A small self-supervised image encoder, trained from scratch.
Model: 3.18M parameters, 32-pixel images, activation relu.
Data: 97500 training examples, 17.6 epochs.
Rows from block 8, named by matrix and row number. Rows with one number belong to one channel. Each number is 50 + 15 x the weight over its row's rms, rounded and kept within 0 to 99. All counts start at 0. After the name is the row's rms in percent of the matrix's.
# convs1: 3x3 conv (model.blocks.8.convs.1.weight, 96x96x3x3, standardized in use), inputs 24-29, a 3x3 kernel for each
# convs2: expand pointwise conv (model.blocks.8.convs.2.weight, 384x96x1x1, standardized in use, transposed), outputs 192-239
convs1.15 183:51 50 63 60 51 69 46 43 76 47 50 49 53 40 45 42 50 55 54 50 49 52 48 48 51 43 48 48 53 44 52 47 48 42 40 46 47 44 45 48 48 49 43 50 49 60 54 66 42 59 53 49 49 53
convs1.16 087:50 50 50 51 56 33 47 51 49 39 47 49 47 50 51 52 53 51 67 00 52 51 53 50 50 46 57 54 63 52 49 42 63 50 47 50 50 50 50 50 50 50 50 50 50 48 50 50 52 50 49 49 50 30
convs1.17 073:50 50 50 50 50 50 50 51 49 50 68 50 47 50 54 34 50 47 48 50 50 50 51 51 49 46 50 49 48 52 50 51 50 53 50 50 51 50 50 50 51 50 50 50 50 50 50 50 47 46 50 48 45 50
convs1.18 067:50 50 50 50 50 51 50 50 50 43 60 49 25 49 49 48 50 48 45 50 50 51 49 46 50 53 50 50 48 52 54 50 50 50 50 50 50 50 50 50 50 50 50 50 50 51 51 50 45 48 48 50 50 50
convs1.19 212:39 53 37 40 51 45 50 70 51 37 99 63 40 83 14 38 99 48 33 84 66 50 30 12 79 94 32 54 55 70 54 96 19 57 75 40 51 55 54 52 46 45 60 57 50 53 57 49 27 54 13 47 62 60
convs1.20 102:50 52 51 46 52 54 58 60 51 47 58 59 97 39 08 00 51 44 49 48 54 52 48 41 47 42 99 58 53 52 53 55 49 33 54 44 53 50 50 51 51 52 50 51 51 50 47 52 64 51 50 51 49 60
convs1.21 074:50 50 51 50 51 49 49 51 51 48 46 49 50 47 48 47 48 50 50 42 50 56 49 50 50 48 50 50 51 52 50 58 55 51 36 50 50 51 50 50 50 50 50 51 50 50 50 49 50 50 47 49 50 49
convs1.22 135:81 73 50 55 53 47 09 58 40 44 57 48 29 48 42 42 61 39 47 53 30 59 52 40 64 48 56 51 50 41 67 53 49 50 47 49 49 55 50 50 51 51 32 49 52 51 69 48 50 46 49 43 53 43
convs1.23 077:49 50 52 99 50 51 49 55 48 46 47 50 45 49 50 47 48 48 49 50 50 50 50 50 49 48 50 50 50 50 50 51 50 52 50 50 50 50 50 50 51 50 66 50 50 50 49 49 49 50 50 48 50 50
convs1.24 086:51 52 48 45 70 50 52 50 50 51 51 51 50 52 50 49 50 50 56 53 49 49 51 60 50 52 72 47 50 48 47 49 49 55 49 51 50 50 50 51 50 49 47 50 51 48 50 52 45 50 49 50 53 52
convs1.25 055:72 50 45 48 52 50 50 58 50 47 53 49 49 51 50 47 49 47 52 50 50 50 00 52 49 61 47 48 45 50 47 48 50 50 50 50 50 50 51 50 50 50 50 50 50 50 53 51 49 47 50 51 50 51
convs1.26 102:45 46 55 50 46 59 49 46 54 48 46 77 46 53 56 43 56 54 43 79 50 52 49 46 58 50 49 45 37 57 49 21 55 46 36 52 48 49 49 48 49 50 50 50 51 50 53 47 54 50 53 52 56 49
convs1.27 097:65 46 44 75 58 66 49 44 55 56 51 47 51 42 52 56 50 45 50 50 50 50 37 50 48 49 35 42 57 51 66 49 50 52 49 51 52 47 51 49 50 55 48 52 50 51 46 52 50 48 55 48 48 47
convs1.28 089:37 57 46 49 55 47 38 55 40 59 83 56 36 51 11 30 98 44 48 99 55 05 00 45 52 99 53 28 48 56 51 86 05 58 51 44 56 47 54 49 48 50 49 49 48 57 86 60 23 47 53 54 73 52
convs1.29 118:27 62 35 53 26 50 41 53 47 63 82 57 66 88 48 56 99 63 38 99 50 42 39 19 62 99 50 57 49 77 53 76 40 56 47 35 51 53 50 46 45 41 56 53 46 49 74 53 15 53 37 52 77 67
convs1.30 067:51 50 50 50 50 50 51 50 50 50 48 46 49 49 48 49 50 50 50 50 50 50 50 50 26 49 50 51 50 50 49 51 50 50 50 50 50 50 50 50 50 50 50 50 50 50 51 50 50 50 50 50 50 50
convs1.31 057:50 41 51 50 46 51 46 53 50 47 51 50 50 50 50 50 50 48 50 50 50 50 49 50 54 51 50 50 50 50 49 49 50 50 50 50 50 50 51 50 50 50 50 50 50 50 50 50 50 50 50 51 50 52
convs1.32 052:56 60 48 68 51 59 40 48 50 48 43 53 50 42 49 48 46 41 49 51 44 52 55 60 51 71 50 51 50 51 49 54 51 48 51 48 55 51 52 50 53 51 53 50 50 51 50 49 47 40 58 52 52 47
convs1.33 054:53 51 50 51 56 51 50 66 49 46 45 49 48 50 50 50 46 46 50 99 51 50 76 50 49 49 51 50 50 51 48 49 50 50 50 50 50 51 50 50 51 50 50 51 50 50 50 50 50 49 50 50 50 50
convs1.34 095:59 44 38 47 50 85 29 57 49 50 49 48 50 49 52 48 50 52 54 61 48 42 50 37 57 50 45 51 53 45 63 46 46 49 50 50 50 50 51 48 50 51 50 49 53 53 50 53 45 52 50 47 42 47
convs1.35 045:52 52 50 50 51 50 51 51 53 46 49 49 48 51 51 50 50 49 50 50 50 57 51 50 50 52 49 51 51 50 50 49 50 50 50 50 50 50 50 50 51 51 50 50 50 50 50 50 50 50 50 50 50 50
convs1.36 056:50 51 50 50 50 50 50 49 54 49 49 49 50 52 51 49 50 50 50 51 52 51 50 50 50 50 50 49 50 51 50 51 52 50 51 51 50 50 50 50 50 50 50 50 50 50 53 50 50 50 50 50 50 50
convs1.37 154:39 39 37 53 45 53 45 61 36 48 80 54 14 56 50 41 97 50 44 91 62 55 06 36 73 99 43 63 34 37 49 69 15 59 44 48 52 51 58 49 48 44 48 49 50 41 60 78 12 45 41 47 78 52
convs1.38 122:27 52 41 41 50 50 41 66 51 30 68 46 31 59 12 24 94 39 46 99 48 31 32 45 57 88 52 47 47 90 54 95 14 63 54 47 51 49 49 48 50 49 49 54 59 49 50 51 33 58 52 47 77 56
convs1.39 062:50 51 47 50 48 49 49 50 50 52 56 58 52 53 55 50 53 15 50 60 49 50 52 50 50 61 37 48 47 50 51 52 52 50 50 50 50 50 50 50 51 50 50 50 50 50 54 50 41 48 47 00 52 48
convs1.40 159:38 47 70 81 56 60 44 56 64 46 46 50 50 48 47 34 48 56 53 54 54 49 50 44 51 47 55 50 48 42 52 55 54 46 43 46 44 42 45 38 49 50 41 50 50 52 64 55 48 51 47 50 50 49
convs1.41 129:69 56 43 66 54 61 41 75 23 52 52 50 52 49 53 49 61 52 58 50 51 46 40 52 51 54 58 50 51 48 67 49 51 55 50 51 37 49 50 45 50 46 45 53 57 54 58 43 54 50 41 28 50 47
convs1.42 061:48 51 42 50 48 52 50 50 50 47 48 48 51 50 49 00 50 49 50 44 50 51 50 52 50 50 50 47 52 52 49 50 52 50 51 50 50 50 50 50 50 50 50 50 50 57 51 50 50 50 51 50 57 00
convs1.43 099:51 57 50 99 34 53 12 63 40 51 44 50 48 48 54 53 50 51 50 48 49 50 52 49 53 56 50 52 52 50 50 49 50 51 49 50 54 50 50 51 50 49 50 53 50 43 50 50 59 50 50 55 46 50
convs1.44 065:50 50 50 50 50 52 50 50 53 49 49 51 51 50 50 49 50 50 50 51 50 51 50 50 51 50 50 50 51 50 50 50 53 49 50 52 50 50 50 50 50 50 50 50 50 50 50 51 50 50 49 48 50 50
convs1.45 068:50 52 51 50 50 51 50 49 50 48 48 46 56 53 52 51 49 47 47 58 48 51 50 52 51 51 50 51 50 52 29 56 51 49 50 50 50 49 50 50 50 51 50 50 50 49 49 50 42 50 48 50 50 53
convs2.15 171:67 40 47 65 42 51 40 49 38 46 56 67 49 52 57 48 45 57 40 42 46 76 39 23 48 71 35 50 78 42 58 00 03 47 46 70 63 51 50 39 50 54 20 60 50 80 41 57
convs2.16 092:50 49 50 52 51 50 50 50 50 50 50 50 50 50 50 50 50 50 50 51 50 50 51 50 50 49 51 50 49 50 50 50 50 50 50 50 51 51 50 51 00 50 50 50 50 46 49 50
convs2.17 096:51 50 50 90 50 50 50 50 50 99 50 50 50 56 53 50 49 50 50 50 50 58 51 50 50 54 50 61 55 50 50 92 50 50 50 51 50 50 50 50 50 50 50 51 50 50 49 52
convs2.18 017:50 50 51 99 50 50 50 50 50 50 49 50 50 61 10 50 49 49 49 50 49 50 50 50 50 51 50 50 91 51 50 50 51 48 50 52 50 50 50 50 50 50 51 51 50 50 48 53
convs2.19 192:49 50 53 56 50 50 45 34 58 50 42 54 72 32 49 35 79 37 58 49 74 51 47 51 63 45 51 60 50 53 12 43 57 37 63 45 02 46 50 51 48 42 53 37 50 50 67 37
convs2.20 137:50 50 50 00 51 50 50 51 50 00 49 50 49 50 44 50 51 50 49 50 50 48 51 49 50 50 51 50 47 50 46 00 52 50 50 50 50 50 52 50 49 50 51 50 50 41 50 50
convs2.21 045:50 50 50 33 49 48 50 50 50 50 50 50 50 54 45 50 51 50 50 50 50 75 50 50 50 51 50 50 50 50 50 99 50 48 50 51 50 50 50 50 50 50 69 50 50 99 49 50
convs2.22 078:54 43 96 52 52 60 41 44 46 70 73 21 51 30 28 49 51 55 44 46 49 54 47 99 50 48 50 53 53 47 37 67 52 49 48 57 62 50 50 56 46 52 50 54 50 49 47 38
convs2.23 065:50 50 50 99 50 49 50 50 50 99 50 50 50 51 50 50 50 50 50 50 50 50 50 50 50 50 50 50 39 50 50 50 50 49 50 50 50 50 50 50 64 50 50 50 50 50 50 50
convs2.24 065:47 45 50 36 44 88 46 51 50 51 49 50 51 51 50 49 56 51 46 47 50 50 53 79 50 37 50 43 29 50 11 49 51 51 49 50 98 65 50 55 22 52 36 52 50 47 48 47
convs2.25 090:51 50 50 50 50 50 50 50 50 50 50 35 50 50 48 50 50 50 49 50 49 54 51 50 50 52 50 50 50 50 50 51 50 50 50 50 50 50 50 50 50 50 00 50 50 51 49 51
convs2.26 081:50 51 51 54 51 51 49 49 52 53 50 99 57 51 43 46 51 47 50 50 57 49 50 49 55 57 99 49 56 52 51 51 48 47 55 51 99 45 55 51 99 48 50 47 50 53 54 49
convs2.27 079:60 38 48 50 40 72 38 50 39 50 50 49 50 36 50 50 50 58 38 43 48 52 45 14 49 47 49 46 51 42 50 50 12 49 46 68 65 50 52 56 45 55 50 58 45 43 41 51
convs2.28 086:52 51 51 50 53 50 46 51 50 44 50 54 66 56 65 42 64 42 48 55 66 00 48 51 58 51 49 50 49 52 51 50 33 43 60 50 49 46 99 50 45 46 52 44 50 52 63 40
convs2.29 126:45 51 96 49 51 46 46 36 55 55 48 71 73 22 76 35 77 39 53 49 74 42 50 43 63 52 52 49 64 53 49 64 48 39 63 48 55 46 49 51 50 42 53 36 50 51 65 39
convs2.30 112:50 50 50 52 50 50 50 50 50 50 50 48 50 50 51 50 50 50 50 50 50 50 50 50 50 50 50 50 51 50 50 50 50 50 50 50 50 50 50 50 50 50 50 50 50 20 50 50
convs2.31 081:50 50 51 50 50 51 50 50 50 50 50 50 50 50 50 50 50 50 50 50 50 50 50 50 50 50 50 50 50 50 50 50 50 50 50 50 19 50 50 50 50 50 52 50 50 50 50 51
convs2.32 070:50 50 50 50 50 47 50 50 50 88 99 50 50 50 49 50 50 50 50 50 50 50 51 22 50 50 00 50 60 50 50 41 52 50 50 51 85 50 50 50 50 50 04 50 50 51 50 53
convs2.33 077:50 49 50 50 51 50 50 50 50 08 49 50 50 50 56 50 50 50 50 49 50 50 50 50 50 50 50 50 51 50 50 50 49 50 50 50 75 50 50 50 50 50 51 50 50 50 50 50
convs2.34 076:56 40 51 47 42 63 39 51 43 51 46 47 49 47 50 51 52 56 42 46 48 48 38 32 49 49 99 07 60 44 71 49 09 49 47 66 54 52 63 56 49 54 53 56 50 52 46 54
convs2.35 079:51 50 50 99 50 50 50 50 50 94 50 50 50 52 52 50 49 50 50 50 50 62 50 50 50 52 50 50 52 50 50 76 50 50 50 51 50 50 50 50 50 50 50 50 50 50 50 51
convs2.36 017:51 50 51 50 50 50 50 50 50 81 49 50 49 51 44 50 50 49 49 50 49 50 49 50 50 50 38 51 50 50 49 51 48 47 50 50 50 50 50 51 50 50 51 50 50 50 50 51
convs2.37 167:49 51 54 52 52 46 49 45 56 60 50 00 67 48 49 39 70 40 55 53 69 30 50 42 59 46 53 69 39 53 34 49 34 38 61 49 16 49 32 48 45 44 57 42 51 39 63 37
convs2.38 092:50 50 53 51 47 49 45 48 53 50 56 00 73 23 45 35 68 39 55 50 73 41 47 50 64 50 51 24 52 54 48 51 58 36 62 51 50 46 76 50 49 42 51 37 50 50 63 36
convs2.39 046:50 50 50 50 51 52 50 50 51 00 50 50 49 50 51 50 50 50 50 50 50 50 50 50 50 47 50 50 49 51 50 50 50 50 50 50 50 50 50 50 50 50 50 50 50 50 49 50
convs2.40 190:68 43 47 71 41 31 43 50 40 46 54 48 50 84 50 49 44 57 43 42 46 73 39 45 48 77 64 41 77 44 57 52 42 48 46 68 75 53 50 31 58 54 49 60 46 82 40 61
convs2.41 093:51 43 59 16 48 52 42 44 47 51 35 41 50 00 34 50 56 54 45 48 49 40 43 58 50 39 50 26 53 47 42 99 53 49 49 59 92 50 50 54 28 54 49 56 49 47 47 41
convs2.42 090:50 50 50 50 50 50 50 50 50 50 50 00 50 50 50 50 50 50 50 50 50 50 50 50 50 50 50 50 49 50 50 50 50 50 50 50 50 50 63 50 50 50 50 50 50 44 50 50
convs2.43 074:46 50 51 49 52 61 49 47 52 50 50 43 51 48 67 50 57 49 49 51 51 50 48 99 51 31 43 50 00 51 00 40 81 50 51 45 00 50 50 50 52 50 54 48 00 49 50 44
convs2.44 081:50 50 50 50 50 51 50 50 50 50 22 42 49 50 55 50 50 50 50 50 50 50 50 50 50 48 50 50 50 50 49 50 50 50 50 50 50 50 50 50 50 50 50 50 50 50 50 51
convs2.45 072:50 50 17 50 50 50 50 50 50 50 50 50 50 50 50 50 50 50 50 50 50 50 50 50 50 50 50 50 50 50 50 50 51 50 50 50 50 50 50 50 50 50 51 50 50 48 50 50